{
  "model": "multi-label image tagger",
  "horizontal_flip": false,
  "arch": "preact_resnet",
  "avg_pool_shortcut": false,
  "steps": 11000,
  "epochs": 14.4,
  "lr_schedule": "cosine",
  "weight_decay": 0.1
}
Rows from block 3, named by matrix and row number. Rows with one number belong to one channel. Each number is 500 + 25 x the weight over its row's rms, rounded and kept within 0 to 999. All counts start at 0. Numbers have three digits each. After the name is the row's rms in percent of the matrix's.
# convs0: first 3x3 conv, stride 2 (model.blocks.3.convs.0.weight, 128x80x3x3), inputs 0-8, a 3x3 kernel for each
# convs1: second 3x3 conv (model.blocks.3.convs.1.weight, 128x128x3x3, transposed), outputs 0-9, a 3x3 kernel for each
convs0.44 108:507496503529463535463514501479473480521481495539463491521476492512531528506467501545487499537510481546523487515477498498479510493536503514476473496477466529507524484487530512414479465530520474484489524458501476489497517480513486512473519492505
convs0.45 102:479492492508452469508477486499543474498484490490537467504458483510477495515474482474495503484551504469521530490494511521463466512469498493529487481516485470526512525475500469457478462493468520480494502518527531505494559479516478490471495470496
convs0.46 110:492536501480484512528486519510545448522538507503492504467513495499504472508473492545555451488563549455518527503473442516450497471488489505497526463490501533508503482424501498454485497494476494502499478469467504478491454529523458484516562516499
convs0.47 104:504506485465489520486514509489492514483515498532516543470500501519505493495481489533423483562467482558500489516515476543540494494526493449494504506458516582478457506528503498482489488457461501478512455497530518522526478573510543487502524533521
convs0.48 098:510504487492497483480496505508479451498482515488510453500477479507437463495516501502496502510499531497490491500505473459505488488473497518478500526522460505503474512473516518460517551497462524500507497531500494493499512489499493454511509483507
convs0.49 105:517525515492526503466498502510504531458538478499478484503501506477512497528498502500519480513502495518474500532494483471454487497531481486486475498455506485506469481529486513503527482499496485468504467477488510507489489508488489488442491498492
convs0.50 097:504512500494493503502498481497489497497520486512494453506534526526506494486497489518560460501506520499506499471493487511511499507502500477471488488478488499484481453455470509460515498505468537507519495467479499523498475581547501499542493468519
convs0.51 096:477525540493505532478526535502502517487531501520498485491508497486510508514515498503497497479493513483521476479485488493485452523497469483503507473486470479502510481498499492460484500446498491507509481486493493482439499485485489526502497522499
convs0.52 097:499479489488515478503463509503473501501483496511502493514480505492498503468498517499515519502500484493489449476502502503522483486477515563516523501503507446491463509518534477532468474481481543507480457503503473494480542506497463473502432494488
convs0.53 107:514526521499477464464483502496513437477495558512483520475500483492499480466457529485493489469501494497509501541499474511509476504506495497492545525500507484483496496479565473484513548395493501497545489525527482491501460514485484503530526500518
convs0.54 100:475484485481505486497505493471445488484494487503485502469532515484498497486518510565493488530506464547491468488500529481518480501502498506469429487499477500510471474463498505482467466488521500552484523489505483493493510484490476472540505506484
convs0.55 104:527505439543527496492478529514509496504516463509495485497493470559526448567539495518508518499506528498496498493470456554531516502504495492475547482473487494499492485506502480483495491490464468507510497483480535470489452532553452468476512484489
convs0.56 108:518504460499504489507543501468474512486488499425499509493527502497472505475472464499512509467473525441499519513464493500495546479506493474509509470494501497520538525485506493520496508507495428517509561511478527507502474524483443512561486501528
convs0.57 101:527494474478481524484497485515479526487521525470491480495498540487489506499513505456518490497508523508495520488511492495514497506510497514462445493501476494492458483471447513490448512502516601490518500474496476500518512480513474495532477524498
convs0.58 100:523487491464467494483502489488506475460494497509465508468483505499522514511497513524453483550491482515527521500482534462514489506504483461523493487501520537490510436472486516533499504461488506493481485482500504494474483487466518462529457476548
convs0.59 092:490503471482524463522497489521487492506495462525489504461481471480490495463448500524474505495500446490470456472503508499515570481481535496482512507488485493528499488514538525532555514482481493497478494441497479493458498476500479492483509455495
convs0.60 094:508516495508485513502489499497476500454506466499438477451527515496492485528469494470513489493507554499532531501497492500516484508506477526489460466470490477505493487470487498445455485463449497497511493462489490502495494499487488488536490489492
convs0.61 102:517522458508482484493499486488452481446499506500495494474500507456497497503470507521466487520495503473614544494509551503529496497514508484503500514506521520533531495532505498497471501482471472493497514534504501485487475483486495528522505562523
convs0.62 091:498505469493469500491465504512478450445429471447473532480514460490450464483464467496505518503499453478475484516495488497506497492543482494510501493465525507471490540510490483470495494444495498481563497501489501494513535489499497428535506541494
convs0.63 102:495500509501492480492472501480529476523506515466487479500508486512458487525519494504511499475471532470497529457497479499502490509491484507516519510531501548510503503480524568488509578469497498525500496477508495470494470493508547475493488443494
convs0.64 098:483476498475486487466493509480500458512472513485524514540489464482460492478491513465458480504471493507506483500467484481482501502476505522527502523512464454472511555500513536535472513565535509501516505496511505463469504435474453473488515474469
convs0.65 103:477439489497492444499478488484481499493501482481475499521495507501428546484498510489501493501476489481461502469480494518501476517539491483495471483467508529448456465493445539582491502541567473492526452487500486497503519538515443476499486446443
convs0.66 100:488510495494521510474581496505490506503492485502546533490523505500511508519501480581465502536507489551510459481501526493496485508490488490496475505483465471505544437465545489451494483528480461486545481494513499474451499493497448497500515497512
convs0.67 100:478502506488499487502484523494520474527541511513500527481468534492493507467477509501493480485496474490498472447479501490475496501521494533498542554529511505500452472533504494572534496497501584513547504437507474491549542531487501489449548463469
convs0.68 102:502533482496515482504498496490522457523482516474502475494492478480505478482500471519439493505428525480503502503535499506541519481496508504504499533511490514498497489499516566508548545476485514524492494493505497432496499467495467462475460437514
convs0.69 104:492489479504496482508489511508497512563500439518472460515471483499510494489516502514571501503551491503527498495505481514496520489465520504489503493505494463492502488534531501497422457499493494455534492501484519531482530497508505541509473515490
convs0.70 089:500483479484504474500509496526485470499454438458480495561492499512495467445474453496499499520480496505475468479483499533502511527535489506494500500507529478510499527517468487505556500493481495490522527481496481531507498474503497512489523505504
convs0.71 099:485472467474466463515492494481461492459458505518469517486461506470450498485468500499484486501421477515483475520539536484537553518517487526449498499506471535518478487503525527549589533470474476486505504473499500501493478493487487457465490499528
convs0.72 099:500530470520526470501498487521500486501464497506496496449500495456473499495488486505471551496500516475462505490489480554509511495508566502494509508527514494498492503500458509490492507499474512509473458499484472486498477502499517478470497448487
convs0.73 098:518508547551521504528550499471531481442503538505507498454476480489470480504505522478482483471522481523507548502502529544535482503549501484510494483487489504500501493535473459493497526499463500515536498564529484477475506496485516513517499498554
convs0.74 095:540464523451507494504502447539503474539499472487480436551499524522530473500504434470491502495514524539516497474464488539498503508509507498507523483505492494529494488527496522556494515497513466492475513499513484507504500472479513559467492526489
convs0.75 102:504509489503476500511517463516516468487524527482534527492495519515508486502490494493547464494513485471502541500470457506463494530522480487502525486488531494501503472467530460444493522457454489528506509526507502494506483563552508507498509499525
convs0.76 098:482508479478471497499463501468437507408466506461491562520470453486475455474466438498481505477500482465509444481508509505496528509507490504481511515498504476507496516483502517472502502479500522497527509496471486508503521501523493493545474523513
convs0.77 100:538506493506538543507518511498491443478498516462478510499497493486482460442460481491490500482490477501489487510531456477507506509509520500455507514514489524502467478505501537469532526481474500503541518496500495483497490425493445492525460477510
convs0.78 105:501496504495445496479471498527460497527574515501516485524496491497497495485496474492497492501469499483518523503476493492431500502486498509508530473489496474510490520510529445484479480456505491491549521484499500485474532472497498509522490501546
convs0.79 104:488506498481515526495522478503455510487517453507501486511539507473497488502503500516502516474529506516525442469486499498495480479480520511509457470453497481507521496486553437467529477496487469517499500464481489476474494500531474528481513494485
convs0.80 092:501487466489502483519542499515493471447469486469476501540503489521500462457433464493479499514478472506503500471501496507500513478539507479482516501493505461549511468502498509585524488460503469506505505486509497509508527507466483522485489500503
convs0.81 098:471487498483487519470488505506451510485502532501500525480474471477515508523449518488479495523505470528495501499511527520515518573496474543508485482499533527503510554490500488494496529521502503489482458477499516536474483435520514497504529547501
convs0.82 105:496496509498506497507508491499473453495507510511491504477497494484498502480496498498505485517516473485514494510524472454513499502504489500513477493509504459508501512491472540494488530489486564548488473483502460504483489475503480532476461540533
convs0.83 092:480474499487481450501465467499521484485506511507502520508488507515505502497503497477487490493490457502509487489494528495472496496500498494539478493521518501500504520554481510569456528480497483509528456495530500472476555536469512487451504467495
convs0.84 095:590484565525571609609620616495487477499484506492515493523490505500513498506495475511489499504479505523515482474537506483503457498500504528495519504518511458495482507496470480489502495456477524499497478498526486502504494502492501489490508530536
convs0.85 102:485449498502493501500491503498469489514515466495439457488458504514454491454499505464534495507522493498521503512511511474491490503510493496458487491513480480484534499533554500509542454458460510500503506508532489511504464506479477492505491469491
convs0.86 096:488492492479485474521465490466503489488525506518494516510484492497506476507499496457456484488456498486528495473510559499499504493491485512506489533554499481526540532584506564592497508443497485499507483481522500494493537475461472495487497492537
convs0.87 089:491532508525519550514461484505500528524522457494517487483502447525497502528555565497479539463501491471501479502510528537476504544483480521511493498478499500498463503559494490493461486486497501469509496511491501491492500513489495488503514462475
convs0.88 104:509526465516548452504506485524486497517460463532493498486488477503499494477494496515482525509496489500448449509514470589517515520502549517487504504488488463507484521533515483474499478479489500504456470490496450487477498493513499495471478447467
convs0.89 104:502463464501512470519506492485511500483508473491438493469509473524494490517495501458483547488491517513480508515481482472485518520502485504487483480465500504490455510481525516468471502482487534514484493469528483473492483506453470493500483475492
convs0.90 105:506469537485488539499493491488496489492556507494490542483473496480475474511457496537500479510525502492508521495490471486483497509507500496498512492484502518497479483398500536462461503515479491521492467499494513457503475536504507446519527499531
convs0.91 099:504507489505523493485502492510507491503494512506539538490485494504505486510504476506465472503462501506473521515561507543504499509501511481499503495501456503492503466489494479466495511467496461541582492593543509575543507497449457480478519503504
convs0.92 096:459461498488515496492492489492485509503520488511511504491505522498506477498488490510514511490474492528458468545525496500495513497467506480498502504500506549507462521534465543538539474517496522501486489499505496503509493506524499483485501498499
convs0.93 104:515530471501511507504504496498497447471543498504512515474515514453518483480487496518519444469536507477522509474497499498503494503483479482474500487475508538495487495461491501429493492505472503513497496499509500478500493587522490541547521537511
convs0.94 087:507531514496465479488499504509497513528503484500489482515515497478498503479495506528509504501527506486533511465511487484498465463482496489493520473500502473472499475462527484483491513490489504479496486499500520493494478563488484517481490467467
convs0.95 107:498499492480468504483487467528486488470506498478505491487485488478513480504499502545470486525523500469531486492496486479469465509535480498496474484499504532471478474483574483394432509497511508469509495474497504498525525516510481534472479503496
convs0.96 096:522511535563556496560506545505504493516481534530476503491492483493513487458465541468509476492484494473492506507518497514482501502536522505519533497526501500489487511506519475484515532499489498522496505504505516455479508450478467483504498489504
convs0.97 103:484499488469497494508530513519522501506529505486523451479504507497504491513496506502501493508458475475544498521499452529456494544546500499513501502500501488500503524506500493507494445452505492488492492494491511516502462477493555496501504505525
convs0.98 107:504498484496480491486511460482485517483468456451486519507491496495436476468440486523475487499530501501515506467476490478510497517467485526512485502530469501512502511533487495504502505503488499492475515494487489522500533517476520533492525582491
convs0.99 110:497497516491499500517502527496497482508518438504522506507497451489514469503512499500498508522527514524488496522494513543489442539524532498479546502489492463501490442552500453498455513461501596502482454474497496510526492494502474504474502493488
convs0.100 087:470490519483502468499487477472514497517534525528518529525474485518516504513492505459481477451471480490511482534476487505483455496499499515492507502528487479499542558581512520593505448522499485487523495486487501492470517439476453484483528493484
convs0.101 090:537522521478474484450497500503498507528502492506486502505511490469487500492496489503485509486511522486547506476505479508515470497510474457463483449479493491481470493453515481466472529506498476469474465491493540510492438478497510498446470481482
convs0.102 099:496499511510488501471486512468502510472459508498512503469480483508520498521499491488476510502501473502487509515499474487455511478500484487478488483504447488493499512486497503462490500485487508506519490489526484476427501447475511483492484461509
convs0.103 098:495508484507491484499489493517482473463508528469502472486508515465536466493483487484571463522539524464536522499483455518489481499504522494494501468486505486515509477491497499437495482447467490503536496521503515497484497538511485571581518570524
convs0.104 097:501454502464479498502474480498504440466503514501467495469516487494490500539484500504503500537518464497534500467498477457449545482488528496473471475568473495540521496492520506486479442504527527540533504502500488471453507469490546556429517463494
convs0.105 096:491493499499512448522460526526548468563538510553525501492516514528503494510539485506504506510496497530534525518510487519539470501489506510494561500516494488479511541467493476515492525478496505482509464539505545531474512452475493452511481542511
convs0.106 101:469464499513486496522499481473468508486492491514460491496458505489472496493464484491495475504429466521467492501521539490511541494518505503473453498485479524526498539529496503562561485491510473486511512474481497503497447468513488476448499504496
convs0.107 095:503489515478517525471493510515503492486482502466469458429489465509485456510495502494486504504506496513493519495530453528494520517510499527489501470503470495477495479476501510436512495499437531498497520539483529492510487494505491525513490503520
convs0.108 108:492504494508480490503506485518473511483508487515514497458506493467510475495494509523480486487497477497507495497500503543517510492471496465518505473494558501505494522523516461497514543449486489484466492485526486502470456511522465506506507508534
convs0.109 100:483511486511514542519495497511494503542495458501486459449497489497526527494509503529509489530507499525518503537508507552521495518511512495467524506446471514526520502522469495514475470491502532493519475526509457517477491471541501515515513540527
convs0.110 101:515482469502498526496499499499511476500470518520515549452466520506485481522496481522430497524499476570464505500513524514487471499498500477478490503503474510464500460511494494459480481470484476514554472535557488487551538499426484486496526505481
convs0.111 109:504521463538507464505451500542502514503490493486490488498489498409491481494487505531515485504500501514488499490497481521507563496487531472499489513476469507500490498497509505494498486509501510509484474465503480492475516498503506531490493490498
convs0.112 098:521532474517499460512481504490521444500533499515502497525499485527500467481501506514528501516546499498499498471475508503475463488482474511542543474508516478491513500504571401482496496471466531516522500521542513470468579538513475515457486487452
convs0.113 108:486511466508504489499502502501518469477508509507508555474481503468490456476528503489491495486483499456466539500512500563493499511488496472499519503472484491498518524530520472464506539435491477523502473505585509499512490554513470523474506504509
convs0.114 106:494506496514514516500497464504504461524534528491532538462493489486493503495513499488496470485487505461506556495507501492492512498499473507479502511499503490493515493474510520486537528425494497540561453526621500484485525501500490506497500535501
convs0.115 102:535501499501458518470521460492492531495497557492493529470482486489507483506430507479501494466483512454500563461512470541491499510502524482493492490479498501498516445501493509529504473571451442481538508511469506479483482483475433516492480488517
convs0.116 094:492504500495504526473535509477501497461494474530506502496509506483500489508533491529479521495516511535499448455496501495512470494495482490510467476487488495501498473449505465454492479496501493511472493488490479498488490454512489501489509486485
convs0.117 102:517536488512496504482560456514491485495505471478491491500481500485506482493494479485486535510497506508514508500457452515484476544529494477499487464485519488499510471501524455462522524514458504500500497487504475523512494476495501519533488490520
convs0.118 106:498491489508494510510514504448502461479500526529528521465478476514517479477501508499517470513490498515500525505494495502494476502523475499508500495491448479516484467493461484483561485451497485520500518568565558512449526481502481470459490492480
convs0.119 094:558583537603584563525570566474506474465465513471528484461494490465508506462472459493503528505515514483499496520546496504527505533503543497516486552460518515509537493483515488495466500500510470524533499509498521503473463550512473509522482488510
convs1.44 105:501527470499487540511480518513499505459473461537484488416475508548492521493508457511505500506513459512481508463557457552496479485515493504498504501515499475490486508500484549543496479494519458490501504482520474472481496511529496514503526476515512501475416501500506488501
convs1.45 102:513495500537514506524511536537472488486470453504510535452498504546509493585504512506492526490490496495505513414581505492518486499581487477488473482492529519514539514541507537497446501506486487513500471521552505491459495492512510501505494480525478479506562528496516497526
convs1.46 102:515496497509514498518513496544498491498484476457521485519460456474497512509492506492532516510508466526503514498519548492493511452526518493463504490469504480500497528477489479492488545482494526454509476550502481582525488520463499498517487498470524520530499467494514471523
convs1.47 100:468535507500504503539504493485501491445476501540524540487465441558499488456556499472498498485500475517553495502480532526461485492521536445495510486509495505505487501502489486486467504526494518503529492528470510475479496472558507485522499496489474478479459485477478505463
convs1.48 103:490502488501500497519505491478495454555502615488459469487551463508492473554500534511504506493483514507499456471525481523485499498509485509561511506502525483492501476517499507484498481477513535513502503458506501511545508502444505492491470484434483505519531536485504504464
convs1.49 111:523495478524485501506516515529532500486522537504485465467459481494491574522503487501527506487478513504506487513484459482497542548457517506450496544509511516508539511488498499505530545495496473494450489496498567516495494499534540525509487494499508532452491499512464514492
convs1.50 096:492458503521503487504506456510485518546499544449519419509514488472533475486499501500494511503488505515477513544482477507494492526493495492580511466513489521490463478485493502468465517481479562500506536491490465489508486545533451516479487473491501503533501496488490514493
convs1.51 110:494497504505505508499497501518507553526502452473464521487461467520516501493502499543506517500519559497508496508506462505499510472498564504509513482515485497503497466514462447490490448639588481487507508536504493512487508514453524531458513505499512508516389447480511474488
convs1.52 097:466496502508456485495467491513475526504493479491472518538504529509489509515500492545453489493496469494498503512484501468486448529488482485500494497488482506482527532496482475487499509454517499507508490528481496432486490466488457501463496468461503519480525473541497510594
convs1.53 108:482512480502516496480517536515502560529474458474510543519502474489492508506536528488554524478492479509511506533487492531463550494534494465501502545464525522496549502434480505496525544555492543504462506507482466493497502500468494501480483468543456519534459509521505472498
convs1.54 106:543503489508499474530504497472477472550525492497507464497513510471518469504551506480501501510511487524505500508510468529478491485545452478518479499506517493506509489515553506497473511494442579499526499514491488483506507580548497473492501485516496471507521498500515502539
convs1.55 096:504492479530472514558501501495495509496491510489498498495482528491504529523498523477445525500522492503499500530492536499452549512517545475461504510453473489500501544464523505517437533519498455510488505490461493520491507503508501504496461461487521503525500483535497492511
convs1.56 096:500484477529489480511499501483507468520489445520533502534495491467521504460448473502498486554494533513509498475553485500531501499480513522488503501473500445466498511489452469454550455436528544478488517496487519501499541472525533473518449503478513494520488476472476485460
convs1.57 098:510484483508512482483485442491498513516546513504480471520507466478535475554521526512499506497495513503480520503462454485494487518472455505601483510504477508477482498473496478477469526500500569527511531484500463458506475520533482524491473456496500461491523527470500497509
convs1.58 109:532578489515469498502489451488470427498479480605501502475439510519498505491513492472513478509511512505488496438508471455531454531559500487484510497513483510488506508548520431522439500527468488500481514476502523509497485513517536509509522520499545462481441498513506498516
convs1.59 088:553524517495506524510512516452545472547482491502478469490501569506486504513501498531468473515489502521495469478514530469492518549494639491483499504472500527484552541499494496521467503486515493499498496485493510481619483496500487504468466534462524501532478503513511514545
convs1.60 101:554504526472510496500508477509483507510501517517469411522501494497505479499499496539492518507548502507489524498522414480507498514561459499549489504483503512479464467520499471470410515504536555509518526472496462521523530516508491524508516489510521461510516502543528497487
convs1.61 096:550508515493516501493506462475487480501514483571533422495468532472483510509485463493452497549475527566501497453511503442541434460615443494490499499467505510498493540499502466501486511491490553501493480472495509484505471494562534498501521505505554476492491486509496468498
convs1.62 091:485510483495491476498520501511473473489485485525503557497501428507543510484551484476471503542519533508475512505494485531445525547504517499524524532498519536466570461516500506481495518449508510525500523504523487493503508482515481517475507483502499513478489461521494525548
convs1.63 105:512515503525512489506512465534504488502476502521480499479463501472518487518488512516483486500539487483544500418476511469520465506523469516490477494501494492495477509515468472477455451500517475438488482473515511520509506461481512471504500568487546494468498487515521489500
convs1.64 100:534497476492533513501498507500518463548490562467479502442534509502469496523503549473505504514461495485499432449493537475503524481485485531501471501506517494496525520521522529486496500530493508486506502481467493503577510490467503462479485502468480505512503540489499458467
convs1.65 097:472519513506503505461466504464485473511529493505494514518441501513489495499501506470450503499452506439497464462527515459491508518460470523508502497512495501498493522507503533474484464513457478448572501484491515474522457454555486504509472497502490499517505480480471475498
convs1.66 107:484533470499480498523499479536533520488490467513466478459485500521512471478524464485511509524507561512522496485582456466519481521499487510506512449537487499491474486503510462479455487467526462534512518507502501492499495507553499521494515485506528515473423412490499512528
convs1.67 094:499494490479517459474505505512490487464517522490537537518443500493467499517492521476489506512511493487514489493511518492506542502522490493493489509491513500495551560461533445468513527501499450529468502480484497475501470494494452496549500495463487490476474498510495508506
convs1.68 103:517546532499517537513516496497531457536499540512500431488486504486499479537487532523476492500517485491506493456481507495530431493578483496488491500499501504500500502560481507491469492467506512481484472467511509519547514474483517440478475560469502501514503494501496496485
convs1.69 092:448496507501474508489472484483523478476496468475487486506492540503466520511500498488516511514488482512474543541539500507500512472503499500520462488497523500500492528462476503463498508475511480500488474501500494442504458516469433487528478494504522554504529479545484548518
convs1.70 094:522479490459501515515514484496500528514493476478499504523485469510566513476487496497468509546539493517480497494514432512534490523514504483529506530494525494488546469514491513487489497429532502513478496465546492499510515490473485498470547520495502486522502471546528516503
convs1.71 097:486523545489547501493533487497513454504505491527526430485503500524500445507496500487474501511474490555465501477486497483501513498503500521516499517510492520461518506503480505513500509482514560511491501458521511516532508490526488481532498502495513525503476464490503522522
convs1.72 103:587541513493507512497499503492487487518510484513489418502494563496460497507501493539447502496558460515515496491501487480539422487617476497464481530451507500517514501531505470495483462478507497479460494480517487498543510510469494493500498527507536483514529462528514509509
convs1.73 098:472482486485517498465469479536497532463534450512484524542514505506505483500470516461530514508471471505511534532492510468503477500493464464479452478423451502498498513478418488515512541482542510507517477499484469495490497507515527485523479475502529475495490471505503508464
convs1.74 091:485448511519513498505457494516500557486482482511498499505512505493495508519515502512500526523528461485516461480544454483545518496504486508518496505504542457516475512484526513459514422466473499459509456518477490476505493436458498501515520502506491489521507499485503504529
convs1.75 098:497492467516516472515512493536505517491432400476534554497478442492508485492514510484564485510550504500522524536523450516527535485548517491493508477485526499500487508446456519496500485497533541479500498539492495500494519411487504471511482470511500504509522466538496478487
convs1.76 088:486526485495501476503517514482494473533476488448547534484524480504524514457536490506449536497534486490486513506453506564458494559502542504522517526503501497484528501495499498493516517489490498543485553481484515468537495471525505504459475486506494506489507530520504498540
convs1.77 095:468506498521484505503500499488544501545444500462509488471517488490501468495534508529496494493500434501524503502452523495482524545474537480516477539504508493494486538498504579502494490446475510487494496430509560489523501506490514485496455519507504533471526496523488492515
convs1.78 103:501483519498485483525480518498492511538496462489466553483472490520503530516480495509520536499485512535493494497523476476522540489526578486536517527505501513483535499503448464475500497572535479522512474540485474479479499531511492499470493496484519492517464505515528472525
convs1.79 105:509504510472514497496496480556532541498493479477458466497493479501507502492487470520467519516487578513503528477539426487507474500479524510501500491556486503455504491490502475463460495496587471512490503493508485506533486512523478536451518501499533540527437440490487509550
convs1.80 090:553501495486528517526488516551469505498470477496542488508453475507549515499493523510493500505513498507505489451496490505523498532519539492510500534507535530490554504534517503496500500432511525506485476491519556499535508453513514504487542537513520507507495475518484508525
convs1.81 096:520494453520501497490491450500500491498512493513503484461510499498476503499493472478507500484509407526487525461520516468479466549509454496491526499512482523481479543518483497479485495503487520489471466479507488478486445489492481499482500518482556462520483523483536510503
convs1.82 104:488501525502504497498465499511518496514502547529504473469504459485532459530511514501470505542501523489511498474434542469517490470500464530530534501500506494509483518456508474540504493471469531555496496466427546500488516494528529475506485490496526512496478505531490494484
convs1.83 100:520515488532488465508525508524477470484502516499535498501439510489496526535529514450511501498520473491529470475491506480528564464492498515480498497512531507488508547510534517439474486497485467507507482525467542503510506496509512490483508519510492491452503479496499490519
convs1.84 114:468502490482495484515494469519557543485479434508491512517514470492497516505481468465521504494495496504507491493512507505497496479489488523492507496493444465518442521484485545479508494457501505490518480502477503525489505515488548496481478495506531506469502507498516463488
convs1.85 094:498487535514500483461562475505472455533506498493501456519483519481525463493471467514479507491485492528454548474551529477497523506491536474498485513500502535509506509544464511511497499463497526496507489476525469505512520529533456525520498510515503501511505520488520476516
convs1.86 102:535474505517505496504494519537517482486504527510513471501458491473482533530487499501486517490480497492519489435482524424527558456505510523473472476507493516494520576507521492485474509510483496520510486486479527495514493483499485469500518523525499482471518479492469473510
convs1.87 101:503478479496499482522509498490501540502491495477519514518495483504521507485454531506503493497469501482510498520510491497494490510471473492484484474450496500498472501486496553491499499458496489495530507499458520523466503505487497501529512512492502515470511508506512461498
convs1.88 098:525509504493489483518496509500506506526496470488481459546501575506469526498495469556487478489527457522511515489506438502526447470564457476452493518485487481507501507534473479500502493472515452504496502491490470490542543493461478466480502533484496510522518437452504540523
convs1.89 107:501543525507458514477516524486495454537489509510514487482482505521484495507521499480505497502515489484468488475474514480477525527543528489509484509499518539507515529551548460512440527487476506505508531476473498502533467564504503522504500508517530480556513490517494500505
convs1.90 094:514521510496527491524520484511466447465463470472545504505452500511504463500533501494537484496480470496523539497527527495455585520506554495493521469490512485524538521469498498517509513480445530440526525552495484527495498527487497491527473504505527475516496505525517481513
convs1.91 118:479492487507499498496527505507528500468469489518509508523476471559510458493565554509502511510492495470587481514498597501482502521491511513453491475495543498518481460497508525500481479496479505483557441535470502471421519465513487493512491490502469490477500479495448502510
convs1.92 094:487497497515500508507499471500506504508487502459508499472516547492491510501507485499464453509448443524488469504464517478503501532479500489481506521504510509492516538491498503505486542468479488501462477481514490432493485472470495482480503500472468496506507521550501559518
convs1.93 097:505471525496519505503520447476496506495529504459511432492497476478494493496502514495505501535487471516501508553535495491494522506549518490534528502499501501501477508499495520474460523513505621464471549473491448538532479533519464497495508463496510520570503481485499525520
convs1.94 095:496460497510471500501502493565505527500481536424475497513511512512480500509501492506510495499500465484503511536488502530487483497487459505505476512490522499487500561445483499516501502450543493520439469528527554454488446497486471492498496487486513547499606529522480530516
convs1.95 103:582535503493497498538504488505469506479526457484466502482450476498481503553498487492501483475524521514503497524508461529495536504533498528494508497489497490502536535506538519473463505478510525475500502500496453476504507435511488465519507454531514501484497501554514522529
convs1.96 097:489508460540528512501496475547576508523479494475502537505481554491489493494511535499501515504471472468508497487481489524477538503493492503501490511458530518514539469488489534492484568513505504467463485513495519483494502501498512457535494526522526527494467496535483500508
convs1.97 097:525480499513516469507492542517492502466432442490579555483476448498495496491492529497523506506538515483505551517517452506537510489510522446497508499517494498498504538462424478505534494519507484491521474526489506509484509490494532488517496488494500505504498496486490421502
convs1.98 099:508468495499486482474464500500494491515505518462485444514484519518507510510445499538505486515498496498508482447536514491540547484482515532504516501499496460509500511469555507529549485465504522492507486492479500533463526505499511524496496505487497438511501518507497489468
convs1.99 104:489481477469498506507470562460481521498529508497508526481498476517481517495513503475516500503489528507498538569496465503501479511481500463484521522479527499498521554448480513495496494510507472522520461485480485501479442502480494513473487476496493501504456533478534514516
convs1.100 095:546476499518479500495501543486511516544522529501505508452491498488501526508497505486516532461490482478503481466466552457516608471451537510495482540523501499519513545490509506508532509540449468506488491478472506522515510492498513458512509502507473517477535493500469458483
convs1.101 099:505464492513501494527497503587533517502453533452478515521474510499501489510503501498518484497502458478501508527493502554469487523458454509504493521496526506493492522480471523489537517456508463490467492519534580489466462501488503500480501493501497579494597506544487493507
convs1.102 106:505544516531465495479499533489499482557477490496504501466463528520530479523506512509526512474512518495520447484481499488496509487519524520516493526477516531511496454526540467516485483551528457495507537526485468495497527496489533515489542503517473501512424490469512464552
convs1.103 095:512502551513499492501535465485457504500523465485499461477476458455478474508496500514480522524497503553504527548518485453570469491585467462530541500491490504499475530505502512496442479507492588504499522488484501500542496521546484472539514447510504502528518488521488527456
convs1.104 105:566561519517500467491512503484490463488514519541503480466463541473499485539504521470472509486535491501474463479482503445501523535543487500512487519479527535526498547567530467494457524466491503530444495506508502499500504500515489505529547499529500502481518500514502511521
convs1.105 097:469475452501479508507497462522524509497479517523501517497495505497488482522483542455529516502490478502505494495510517513473489516522428509509479474461477516489447463451489513521471519505525487498467467493512475506463465453492520494472430455467497501498500491510491525449
convs1.106 097:474513499471523487496498493482557483498511474509524425478515488499487471510462504470439513517437483514467492491501485463505500485496487501491502513490485514480494529503492528491509495494485498516477486438496497492516466475527485481513485505501510520500480483492495512508
convs1.107 100:483524491538524476527497476477509565541485494499475463502492487504531450517499545508536508501488508486508529499531488476475488523469494471478497498465449485484478502507476499486456536514514516502474490484521524524492555483484496520511492502488456517502513510484498527474
convs1.108 102:530509506502509521503499493513503486500507473534487463487494521488477500525477499500472491520482492536489508490525536450560479475568539491490502513463486506482522546496496517513477507480528533527446477465522490490548450488524488467502457511498535483541492472535497507500
convs1.109 095:429490484504486514482481474499478481469512504548525511480488502493491499502489485496507501507473494534501507535517461510503478492497445464507515483507507453512479484488471499473509464510496470552527491479517499476480433497498492529507497470487486525512474481474509515471
convs1.110 111:479505488518495515496534448501532481452482490531527512492474492526509445503618485501493503503490499528536469494499591502491510500518494487485494493517533501510484446534510532492482487475485523475579467508477490439470482477523500504531490470508472484468508463505476555487
convs1.111 107:484514492483510495498504471544526528504509501461466455531490497510499500539502507512499495518493490528507502505560498472531462498577478524455494478478470493492499507494520471502477565461537504519455503474507520527516505504483511490487461528473506524545516499513490494516
convs1.112 095:478486486506479497486512497446505487533504516444486514497544481517498524531516516486512528514494462488517500529502503507525494504537487491487492466497509507504527551471488514441493439504488517533489468509493489439460479481496465469510485465472496486477564570515515552535
convs1.113 100:528526499487507488500525497493516476512490466495481529498507489511531505439503457504491499513534492506552477484502546519508488507557551499500509501434522511500502483501470534514482520484502549499505526499461429477477520484494472498495511491549493478480456451513471521504
convs1.114 113:486529459505505487497526482473509460509517522520470505488493468514499476529547511500507522486504484508530479487498599488495487476544485525462501492471529500507493490507508510484461515513483566500508508520500456476453516471507535458497467486498484469497504485502481503534
convs1.115 100:551494488517491506518504516450541499542494499464505481490494494498500521477499506539501534519484502468513491410534494484551543485510571525458507496474519535505510519523492506507517501492436508487453497500490523511503500509522515506534506536481488505510523502502489483516
convs1.116 103:516567451484500508520500488506532512511497494507449454486499488517525491490506501488495503568509537491528495509517444466501487499502475504495489471520486492514487480498500464483451471499544496505492476523500496500533484538470508503465540519490512511505420433520517470546
convs1.117 099:490458450512481490536496504518523586502486473496475477511482458473511491499497517494532499539510492520505525492571460513560481504541502511509500504494546473485500523459450512482499484430571500475496480480503500478525495482477497503478499499484499513505480491499501496511
convs1.118 106:499454490540482521495480515483531531484476464491522504510513474511499470535583592512498512494493478496509475501493570514486498521514522500454528475500525496531517474511519526483485516502447530476552484508483494464457551487534494466517444499500485496488500477534506514501
convs1.119 107:469511473490506498502491460506556502521493494497501508518503513503503484485460497496474471495497475508490479544500464493507498504505480493526540521505548513507523522500438524479495490461521523498515499497528493492490510501498515498523531490540525509466492474486494473514